Weights of a small image embedding model: 6.91M parameters, batches of 384.
Rows from block 6 of a small image embedding model, named by matrix and row number. Rows with one number belong to one neuron. Each number is 200 + 30 x the weight over its row's rms, rounded and kept within 0 to 999. All counts start at 0.
After each neuron's rows are labels from the 100 images, of 14848, where the neuron reaches its highest value: "top examples" is what is common among them; "patch colour" is the nearest of a few named colours to the mean colour under the peak. Only what is clearly more common there than usual is listed. The data: drawn human figures in many poses. In brackets: how many of the 100.
# fc1: MLP up (model.blocks.6.mlp.fc1.weight, 768x128), inputs 96-127
# fc2: MLP down (model.blocks.6.mlp.fc2.weight, 128x768, transposed), outputs 96-127

fc1.25,224,166,163,223,214,175,221,195,211,232,213,236,201,129,157,237,238,146,151,203,272,226,198,243,159,184,213,223,209,165,188,181
fc2.25,194,247,233,209,184,199,170,182,179,201,227,219,124,206,229,148,240,205,216,216,146,179,220,161,196,174,228,207,215,165,170,210
top examples: arms up (30)
patch colour: black (26)

fc1.299,169,249,182,222,231,186,180,188,205,247,222,195,177,215,199,277,185,230,185,240,202,174,203,206,220,160,194,164,178,195,166,220
fc2.299,198,264,217,225,193,177,165,189,187,189,169,280,224,257,206,158,201,167,232,189,191,197,210,175,201,251,186,229,216,197,254,197
top examples: purple top (99)
patch colour: purple (79)

fc1.579,199,210,217,240,187,201,209,176,216,213,206,209,270,190,227,166,244,205,225,162,161,188,177,189,255,216,187,237,188,152,186,234
fc2.579,227,232,192,202,250,177,189,240,234,215,165,221,127,252,216,217,173,200,193,247,240,190,199,240,201,222,199,194,169,231,214,183
top examples: blue top (64)
patch colour: blue (45)

fc1.526,222,172,219,212,218,201,190,242,191,200,206,234,169,165,190,194,197,207,169,183,243,204,204,187,181,176,270,196,248,207,178,188
fc2.526,180,235,173,176,217,239,218,247,271,175,216,173,191,240,226,240,186,157,224,183,144,206,192,199,181,200,187,209,167,162,194,221
top examples: arms up (30); yellow trousers (29)
patch colour: brown (52)

fc1.54,187,163,203,193,197,184,186,148,213,170,195,191,178,180,202,219,229,186,218,210,275,197,199,188,201,248,179,197,207,220,164,245
fc2.54,163,194,159,172,183,241,237,228,167,224,121,213,179,216,186,176,251,175,198,136,145,198,222,246,202,200,200,148,162,187,179,152
top examples: grey top (100)
patch colour: grey (70)

fc1.687,217,178,204,201,221,202,204,204,185,209,175,174,186,166,214,232,166,215,175,208,207,181,216,169,204,206,212,195,216,219,254,213
fc2.687,201,250,227,248,166,164,155,237,185,212,201,214,213,207,198,233,264,201,213,158,207,172,206,237,195,166,220,174,174,192,162,209
top examples: handstand (53); red top (41); black top (40)
patch colour: black (27)

fc1.49,223,169,234,224,228,193,160,177,140,231,226,172,198,204,189,157,237,216,186,148,162,183,261,154,235,233,192,187,187,202,196,169
fc2.49,193,244,167,155,208,180,227,191,199,189,187,242,154,189,206,191,206,197,172,259,210,196,182,195,241,211,167,183,173,229,202,188
top examples: grey top (100)
patch colour: grey (73)

fc1.394,185,219,181,162,199,193,216,179,225,228,173,227,218,187,172,218,165,203,164,178,179,187,198,217,181,182,217,199,235,225,230,193
fc2.394,183,241,229,216,176,195,182,184,217,206,251,165,209,195,218,210,217,157,190,197,189,246,158,199,161,248,151,247,178,185,184,209
top examples: arms up (25)
patch colour: brown (54)

fc1.427,225,168,178,191,176,245,195,148,214,273,222,188,191,170,195,211,235,225,142,179,222,197,186,216,185,270,222,274,234,158,226,198
fc2.427,203,144,181,176,139,251,241,196,155,198,182,215,207,161,255,193,222,242,211,238,224,244,208,223,240,164,208,170,167,179,196,273
top examples: green trousers (36); yellow trousers (26)
patch colour: green (26)

fc1.580,210,207,223,153,210,190,269,197,229,161,185,123,193,211,207,224,174,224,247,226,233,237,239,164,205,169,237,134,201,242,201,215
fc2.580,181,198,234,204,200,159,210,242,172,199,197,275,219,204,140,214,185,194,169,202,166,161,131,201,167,206,225,232,189,181,202,230
top examples: white top (100)
patch colour: grey (88)

fc1.248,179,137,205,194,145,192,190,194,241,223,206,172,173,184,224,172,234,218,167,176,199,211,140,236,180,230,153,206,258,226,200,229
fc2.248,216,232,207,243,235,225,229,210,174,211,196,168,171,239,157,216,192,212,242,228,163,203,214,201,213,205,206,192,181,191,178,132
top examples: orange top (100)
patch colour: brown (55); orange (40)

fc1.381,157,143,249,218,180,220,227,202,202,203,249,215,203,247,205,130,205,206,193,211,201,220,189,192,205,206,245,231,224,214,227,179
fc2.381,255,191,201,184,278,197,190,139,261,235,139,165,202,192,202,193,224,218,212,189,220,186,169,242,209,148,195,153,215,219,179,195
top examples: red top (100); green trousers (29)
patch colour: red (43)

fc1.81,204,242,235,183,156,204,194,214,189,240,190,197,176,133,213,233,215,187,207,231,198,180,246,196,265,200,175,242,202,177,177,184
fc2.81,141,233,167,210,154,231,174,203,260,200,200,206,201,235,201,140,208,178,163,208,235,185,242,193,218,210,205,166,155,241,197,164
top examples: green trousers (36); teal trousers (34); arms up (31)
patch colour: green (37)

fc1.631,226,163,201,189,186,176,211,194,213,223,191,197,172,219,220,203,232,178,192,215,188,210,253,133,242,242,217,241,224,174,205,212
fc2.631,122,257,240,228,213,212,194,190,189,185,246,182,209,128,209,187,232,154,210,202,211,178,194,243,142,176,188,188,193,228,234,166
top examples: handstand (73)
patch colour: brown (59)

fc1.752,143,156,182,181,231,250,209,217,191,192,167,197,196,192,161,212,233,184,229,178,145,239,248,226,186,197,175,167,198,160,149,190
fc2.752,223,268,224,227,225,158,230,153,208,134,223,172,226,209,226,206,141,207,188,178,235,179,212,187,251,191,205,194,183,185,217,204
top examples: blue top (73); orange top (27)
patch colour: blue (67)

fc1.100,194,149,201,186,227,200,176,179,187,172,148,212,232,177,260,228,234,207,170,190,195,222,213,132,233,131,170,180,212,220,211,194
fc2.100,195,209,194,201,167,190,224,233,226,170,234,208,199,202,180,178,188,169,209,168,178,152,202,217,210,213,242,260,190,186,167,195
top examples: arms up (34)
patch colour: brown (58)

fc1.365,275,192,189,197,207,239,160,210,170,193,209,209,193,185,189,212,183,249,193,159,166,218,201,194,205,184,218,210,249,216,249,175
fc2.365,212,207,184,198,164,144,205,255,206,177,240,239,171,221,243,194,213,175,229,206,195,268,154,169,154,219,206,210,180,247,199,239
top examples: blue top (27)
patch colour: grey (62)

fc1.4,195,186,175,226,260,209,178,188,236,186,215,146,166,185,171,228,193,193,153,238,218,223,207,207,175,186,207,178,205,140,196,172
fc2.4,215,243,184,160,198,155,222,165,168,190,160,207,207,257,173,147,187,182,224,212,189,172,192,203,218,235,208,196,196,209,195,198
top examples: purple top (99)
patch colour: purple (66)

fc1.674,245,182,133,215,255,199,230,257,215,209,194,202,184,179,200,213,248,174,169,233,242,274,189,159,233,200,214,203,157,161,184,195
fc2.674,169,213,239,212,177,220,173,169,189,241,165,199,139,190,184,179,193,183,217,136,148,139,165,151,204,171,244,151,178,198,192,173
top examples: red trousers (29)
patch colour: brown (55)

fc1.167,198,209,166,215,193,191,164,199,206,186,194,169,153,138,163,184,234,274,216,206,198,268,161,199,236,198,257,199,222,241,190,171
fc2.167,175,230,205,167,207,165,209,245,163,177,235,231,177,257,188,199,208,120,160,173,156,177,187,162,191,132,181,186,177,155,243,224
top examples: brown top (45); bowing (26)
patch colour: brown (61)

fc1.540,195,223,202,206,226,206,210,203,162,184,152,198,184,243,217,176,214,220,216,153,222,217,146,172,204,184,231,185,182,221,229,183
fc2.540,219,237,158,185,182,151,139,206,223,170,218,190,225,205,224,195,253,182,193,230,229,220,223,235,198,216,178,198,226,222,137,185
top examples: star jump (40); purple top (30)
patch colour: grey (64)

fc1.196,201,185,218,202,181,185,164,228,278,157,208,256,222,232,198,209,205,216,245,155,198,212,209,212,196,150,218,152,209,153,233,223
fc2.196,165,137,202,224,262,219,176,166,169,226,208,220,139,175,180,220,248,199,189,224,239,224,170,145,266,227,163,180,228,222,222,188
top examples: pink top (100)
patch colour: grey (62); pink (30)

fc1.536,203,186,190,161,197,184,151,212,226,203,241,229,177,208,229,163,277,195,143,211,207,176,252,206,174,200,198,160,156,187,213,209
fc2.536,197,199,172,175,196,153,276,230,238,238,154,214,206,179,217,201,168,146,171,233,185,194,163,232,212,220,245,216,202,195,249,209
top examples: grey top (100)
patch colour: grey (63)

fc1.59,152,242,208,215,237,219,219,208,187,207,248,254,197,160,179,194,168,238,206,212,195,204,187,210,252,196,257,195,188,231,184,225
fc2.59,216,193,199,243,291,192,192,156,235,213,172,189,189,204,158,208,233,150,207,210,203,224,227,214,228,131,163,159,209,196,216,195
top examples: brown top (100)
patch colour: brown (95)

fc1.431,242,205,120,165,199,141,180,238,162,230,192,228,234,272,198,242,195,216,147,194,212,198,181,178,225,195,204,229,229,170,175,172
fc2.431,206,269,244,223,193,200,226,238,207,193,240,188,192,182,248,174,190,155,194,221,175,194,226,206,137,167,234,230,153,245,180,210
top examples: white trousers (42)
patch colour: grey (70)

fc1.97,209,287,126,202,207,181,229,198,211,243,204,227,200,200,214,268,209,226,184,197,176,177,194,270,227,218,194,139,210,200,194,210
fc2.97,211,161,273,227,187,216,186,165,255,178,163,176,228,228,189,161,213,164,223,201,200,195,165,183,194,194,182,274,169,241,238,219
top examples: purple top (98)
patch colour: purple (40)

fc1.26,190,186,194,210,237,177,159,231,165,196,191,213,293,229,147,187,203,256,193,171,245,182,176,168,200,198,236,161,232,201,215,195
fc2.26,264,180,212,227,171,219,234,194,255,230,186,205,181,207,195,215,221,191,200,213,238,200,220,188,207,167,205,182,220,195,205,201
top examples: blue top (97); handstand (30)
patch colour: blue (47)

fc1.571,178,243,214,174,193,188,182,204,228,228,212,183,185,134,208,225,233,273,199,213,195,226,273,231,230,220,150,191,201,203,199,201
fc2.571,202,197,190,196,209,183,167,257,192,181,170,184,171,227,175,194,221,182,186,161,274,169,166,228,216,225,207,206,211,165,156,167
top examples: star jump (32); teal trousers (31); lunging (27)
patch colour: green (28)

fc1.30,199,233,132,191,184,211,146,244,193,197,247,183,221,185,145,168,180,220,222,176,182,201,164,187,196,199,139,141,204,135,177,189
fc2.30,208,182,228,176,219,215,225,161,206,190,182,169,223,208,212,218,151,196,172,239,221,146,240,201,185,219,200,253,222,168,201,197
top examples: green top (82)
patch colour: green (42)

fc1.367,217,211,226,196,217,169,166,276,186,223,194,143,159,183,225,209,191,218,194,179,168,202,201,193,183,203,272,250,197,135,248,207
fc2.367,229,276,224,239,171,226,170,193,226,148,235,202,232,202,213,159,197,199,162,216,185,218,179,184,211,186,111,180,227,206,213,189
top examples: black top (99)
patch colour: brown (55)

fc1.478,235,233,199,205,166,249,276,190,197,230,186,153,177,193,219,189,202,171,212,177,174,204,188,188,249,201,161,203,161,213,214,194
fc2.478,242,169,204,212,217,190,224,143,233,209,285,232,206,208,176,200,185,256,215,219,156,172,148,170,159,249,197,212,229,179,215,198
top examples: blue top (82)
patch colour: blue (75)

fc1.126,190,179,206,141,192,134,193,245,196,221,217,200,187,176,179,195,179,194,182,239,208,207,189,190,216,229,247,190,236,191,215,211
fc2.126,201,199,206,254,211,212,186,171,212,205,219,206,212,236,219,238,177,207,184,194,233,148,238,137,206,171,223,180,147,283,179,208
top examples: red trousers (36)
patch colour: brown (54)

fc1.710,178,167,200,200,253,195,256,182,233,208,186,215,218,201,246,171,183,174,186,202,184,236,179,245,209,198,190,224,179,188,179,227
fc2.710,236,260,197,188,167,168,171,215,166,226,156,160,230,229,143,185,271,242,209,157,166,165,213,196,191,220,183,218,233,155,199,137
top examples: orange top (92)
patch colour: orange (30)

fc1.411,238,221,277,154,201,251,210,236,239,210,180,193,194,207,192,207,226,242,230,172,168,218,205,245,241,223,158,200,183,169,238,146
fc2.411,130,138,208,171,194,202,211,225,216,186,242,189,194,152,209,248,153,204,188,240,194,160,223,220,159,171,217,205,242,281,157,203
top examples: green top (87)
patch colour: green (69)

fc1.179,185,215,254,162,239,234,171,184,231,212,144,230,151,182,232,223,224,221,240,182,203,203,172,182,193,172,175,184,196,204,155,177
fc2.179,216,200,142,241,190,165,170,242,196,231,249,197,214,204,230,188,193,200,191,212,193,167,219,200,188,247,188,171,234,201,184,209
top examples: red top (100)
patch colour: brown (56); red (33)

fc1.680,190,152,198,208,245,217,220,190,211,226,239,205,159,225,171,213,179,221,221,244,207,231,193,163,165,201,193,149,166,137,192,162
fc2.680,213,243,166,186,237,203,231,179,224,223,173,174,185,229,252,175,251,207,219,164,233,175,226,195,213,197,190,209,185,222,210,201
top examples: purple top (100)
patch colour: purple (58)

fc1.277,166,191,231,238,190,189,158,266,181,193,181,177,145,195,232,184,190,220,139,214,150,178,227,137,205,196,221,212,171,167,218,164
fc2.277,137,243,194,236,202,205,147,199,153,226,229,152,187,176,194,180,191,226,132,262,191,166,190,177,226,186,173,192,181,178,171,250
top examples: black top (100)
patch colour: black (40)

fc1.435,249,178,206,227,251,231,196,194,184,238,144,191,181,202,182,174,155,191,212,219,175,226,179,195,192,206,207,166,159,203,237,237
fc2.435,255,216,202,214,226,180,253,131,200,215,123,159,165,259,188,228,228,218,185,213,197,208,221,151,176,148,188,224,220,166,226,209
top examples: blue top (99)
patch colour: blue (50)

fc1.679,141,218,222,251,261,162,192,181,183,214,253,214,167,183,181,209,184,214,187,121,197,251,216,251,174,183,182,179,195,186,164,166
fc2.679,210,194,223,152,181,211,229,230,137,213,165,142,196,199,234,207,243,185,169,205,187,150,229,195,197,181,198,224,211,180,224,207
top examples: orange top (98)
patch colour: brown (58)

fc1.185,233,220,238,173,200,208,244,189,185,251,185,192,171,223,185,155,206,166,197,182,210,227,181,224,288,160,204,192,167,221,209,222
fc2.185,179,168,182,219,235,214,196,216,246,164,209,212,211,194,190,231,179,206,166,211,163,238,231,217,216,217,137,161,233,159,162,243
top examples: brown top (100)
patch colour: brown (73)

fc1.636,209,221,179,110,224,239,235,194,203,204,202,183,221,208,172,249,186,247,232,235,250,183,216,201,218,222,204,151,225,187,177,202
fc2.636,193,251,219,211,206,219,145,245,193,228,157,221,202,178,185,211,274,188,202,147,198,181,113,186,205,203,214,180,194,187,158,185
top examples: white top (100)
patch colour: grey (68)

fc1.499,169,195,196,173,182,189,196,198,204,154,181,220,247,204,221,211,203,228,200,162,250,208,198,186,240,215,194,185,159,178,212,169
fc2.499,202,242,245,204,205,235,193,165,192,211,192,211,116,201,151,202,237,152,176,203,214,213,193,206,203,266,213,211,237,211,189,199
top examples: green top (99); purple trousers (27)
patch colour: green (75)

fc1.630,221,178,166,202,168,205,280,164,233,160,195,259,214,219,233,153,157,221,215,197,232,160,167,207,162,182,195,174,224,162,187,201
fc2.630,231,205,169,221,230,222,109,229,195,186,221,174,185,176,202,189,229,178,199,188,148,192,240,152,186,211,224,211,167,177,241,160
top examples: blue top (100)
patch colour: blue (82)

fc1.591,170,190,156,223,223,223,183,172,141,219,219,193,180,230,179,245,155,220,193,186,117,221,245,244,221,216,240,187,220,247,212,183
fc2.591,197,188,220,174,195,210,183,206,236,140,167,224,211,215,202,213,211,226,238,225,211,194,187,201,194,163,213,178,214,224,207,201
top examples: teal top (99)
patch colour: green (50)

fc1.228,192,201,221,192,212,174,206,213,198,197,176,206,188,234,247,206,174,213,264,237,132,219,221,217,215,212,195,176,183,181,243,186
fc2.228,203,180,184,190,190,205,194,171,242,218,230,171,204,172,211,209,178,208,177,165,263,166,175,161,204,227,157,192,238,213,151,244
top examples: green top (77)
patch colour: green (63)

fc1.233,213,181,186,223,204,206,220,213,232,193,156,210,236,229,209,215,163,234,246,227,208,201,192,171,148,197,199,216,143,185,220,175
fc2.233,173,213,223,191,209,247,171,205,198,252,224,247,187,229,224,157,212,192,215,176,197,189,226,206,143,227,233,190,195,171,207,212
top examples: pink top (98); handstand (30); lying (27)
patch colour: grey (63); pink (30)

fc1.227,225,178,208,236,214,255,236,200,212,155,218,216,206,191,201,183,221,205,161,202,220,191,242,198,179,196,207,207,182,251,177,159
fc2.227,150,200,206,212,225,129,214,210,227,230,213,211,213,243,243,186,208,185,191,187,178,214,165,239,145,203,229,235,200,166,195,202
top examples: arms up (44)
patch colour: brown (55); black (27)

fc1.688,189,210,203,205,260,184,205,198,225,210,176,201,193,164,161,186,232,232,164,176,239,196,196,150,209,228,227,138,208,199,148,188
fc2.688,194,176,209,229,164,183,197,193,170,141,222,217,209,249,203,197,150,162,258,193,178,168,211,200,151,232,151,194,206,222,240,187
top examples: red top (35)
patch colour: brown (53)

fc1.614,227,234,122,217,212,183,179,165,168,248,186,240,194,216,205,218,125,211,179,220,240,187,182,261,216,213,199,190,239,190,227,147
fc2.614,182,260,223,200,119,193,237,216,224,168,228,179,224,225,199,225,217,232,251,168,178,200,212,179,198,185,228,251,228,236,167,208
top examples: orange top (100)
patch colour: brown (52)

fc1.65,214,187,173,212,191,223,215,173,214,214,217,212,190,155,208,179,242,203,149,174,211,198,214,207,187,211,232,234,213,126,196,219
fc2.65,179,153,216,200,200,183,181,163,205,222,212,187,194,165,228,207,251,183,191,210,180,224,230,225,185,237,259,160,194,111,171,231
top examples: green trousers (32); red trousers (26)
patch colour: brown (56)

fc1.258,186,154,185,191,196,292,231,128,238,175,200,184,203,220,143,252,158,178,257,201,181,243,201,209,133,185,176,201,190,212,162,200
fc2.258,199,217,205,219,170,132,178,274,212,238,168,207,229,200,230,181,234,189,163,191,195,193,229,199,211,218,213,157,203,123,213,161
top examples: teal top (91)
patch colour: green (82)

fc1.409,193,242,181,239,236,194,240,185,221,205,183,197,180,231,204,204,156,233,186,240,180,191,195,255,211,184,203,184,274,198,194,177
fc2.409,228,215,195,192,181,192,184,194,168,208,241,191,170,229,192,238,206,196,181,156,208,188,163,201,203,161,215,176,228,216,195,209
top examples: orange top (93); handstand (39)
patch colour: brown (52); orange (25)

fc1.68,208,162,200,198,208,229,170,242,198,187,227,222,193,198,242,222,225,203,243,238,228,221,225,220,122,243,178,200,158,166,234,181
fc2.68,189,179,212,187,201,173,187,243,210,255,180,203,241,179,152,209,174,225,179,138,199,192,231,165,202,249,237,180,169,206,175,208
top examples: pink top (100); lying (30)
patch colour: grey (68)

fc1.266,147,196,234,175,175,245,153,202,255,210,258,198,168,183,218,193,234,198,251,212,203,244,225,201,202,203,226,181,183,202,174,202
fc2.266,213,176,174,242,208,193,193,203,225,226,237,225,177,216,183,218,152,205,222,221,231,148,163,230,217,213,206,205,141,204,239,151
top examples: black top (30)
patch colour: brown (52)

fc1.263,164,189,198,225,214,193,270,252,176,213,187,215,189,210,197,194,156,175,161,201,170,225,200,203,207,212,171,208,197,152,232,189
fc2.263,226,193,197,178,199,172,159,195,215,209,237,197,194,221,202,208,181,225,221,248,264,171,210,171,256,203,177,196,212,246,164,205
top examples: star jump (37); grey top (25)
patch colour: brown (61)

fc1.548,219,218,172,192,177,263,240,208,189,122,175,178,188,189,172,255,248,173,166,210,229,204,207,197,227,227,218,146,214,220,169,179
fc2.548,254,196,241,198,251,191,210,147,203,161,208,229,267,200,187,177,203,155,154,176,231,178,185,214,213,179,221,232,223,152,189,212
top examples: brown top (100)
patch colour: brown (75)

fc1.686,208,175,230,190,148,207,220,195,177,171,264,181,166,191,195,211,163,241,226,251,226,182,188,213,197,208,139,152,244,193,230,187
fc2.686,172,238,185,189,247,150,180,176,254,222,171,210,186,191,153,206,207,237,198,196,203,193,215,163,226,181,238,186,175,108,192,186
top examples: black top (100)
patch colour: black (62)

fc1.370,192,193,225,192,257,245,223,206,206,240,183,191,230,191,221,222,168,247,190,156,128,209,179,263,201,200,196,207,222,210,168,204
fc2.370,210,228,147,162,208,172,144,166,200,158,222,211,169,236,208,205,201,197,219,198,210,179,154,205,237,183,230,150,225,180,196,172
top examples: orange top (89); teal trousers (29)
patch colour: brown (61)

fc1.421,244,186,176,257,211,223,204,206,215,229,249,170,208,174,165,235,167,169,160,154,199,212,225,195,172,217,199,241,156,173,169,223
fc2.421,186,192,224,213,167,154,239,188,191,195,193,214,228,204,206,189,227,192,181,232,143,183,189,231,234,222,223,171,209,140,199,188
top examples: green trousers (36); arms up (27); waving (25)
patch colour: brown (65)

fc1.420,149,173,192,203,197,189,187,232,195,162,174,183,211,226,178,209,237,204,186,184,166,184,195,181,196,217,164,179,219,224,186,150
fc2.420,237,211,179,200,247,222,184,195,203,142,267,220,146,172,177,177,170,211,210,219,241,223,214,188,199,265,275,209,200,152,230,187
top examples: teal top (100)
patch colour: green (60)

fc1.29,196,182,159,209,221,203,211,225,244,173,219,253,208,208,174,210,172,227,192,169,204,222,207,219,167,241,162,211,220,185,234,202
fc2.29,215,210,206,160,215,202,188,195,188,219,200,188,194,172,226,214,174,160,197,233,234,141,209,221,217,129,184,208,244,243,150,175
top examples: green top (84)
patch colour: green (82)

fc1.664,248,228,237,148,183,209,178,180,202,198,192,179,148,195,158,208,217,261,243,247,233,192,232,195,219,188,291,178,214,210,176,193
fc2.664,137,195,189,225,225,194,206,208,246,180,189,211,281,169,220,241,160,123,196,239,200,216,198,230,138,203,185,157,195,224,150,207
top examples: arms up (33)
patch colour: pink (30)

fc1.531,224,221,156,230,187,275,193,245,221,169,151,172,199,232,214,180,209,188,190,216,199,212,216,192,193,165,182,186,168,197,246,203
fc2.531,184,206,200,175,175,177,190,176,193,251,248,193,210,210,234,194,202,249,220,158,223,237,181,168,230,218,141,190,208,192,154,190
top examples: black top (98)
patch colour: black (56)

fc1.516,211,174,215,233,197,181,182,193,249,226,192,195,256,195,191,237,191,191,192,224,182,191,215,175,154,244,235,165,159,198,165,173
fc2.516,159,186,220,195,164,237,188,163,151,172,192,160,182,238,180,183,191,210,203,226,223,237,204,207,206,193,168,230,243,153,252,213
top examples: black top (68); lying (42); bowing (27)
patch colour: black (33)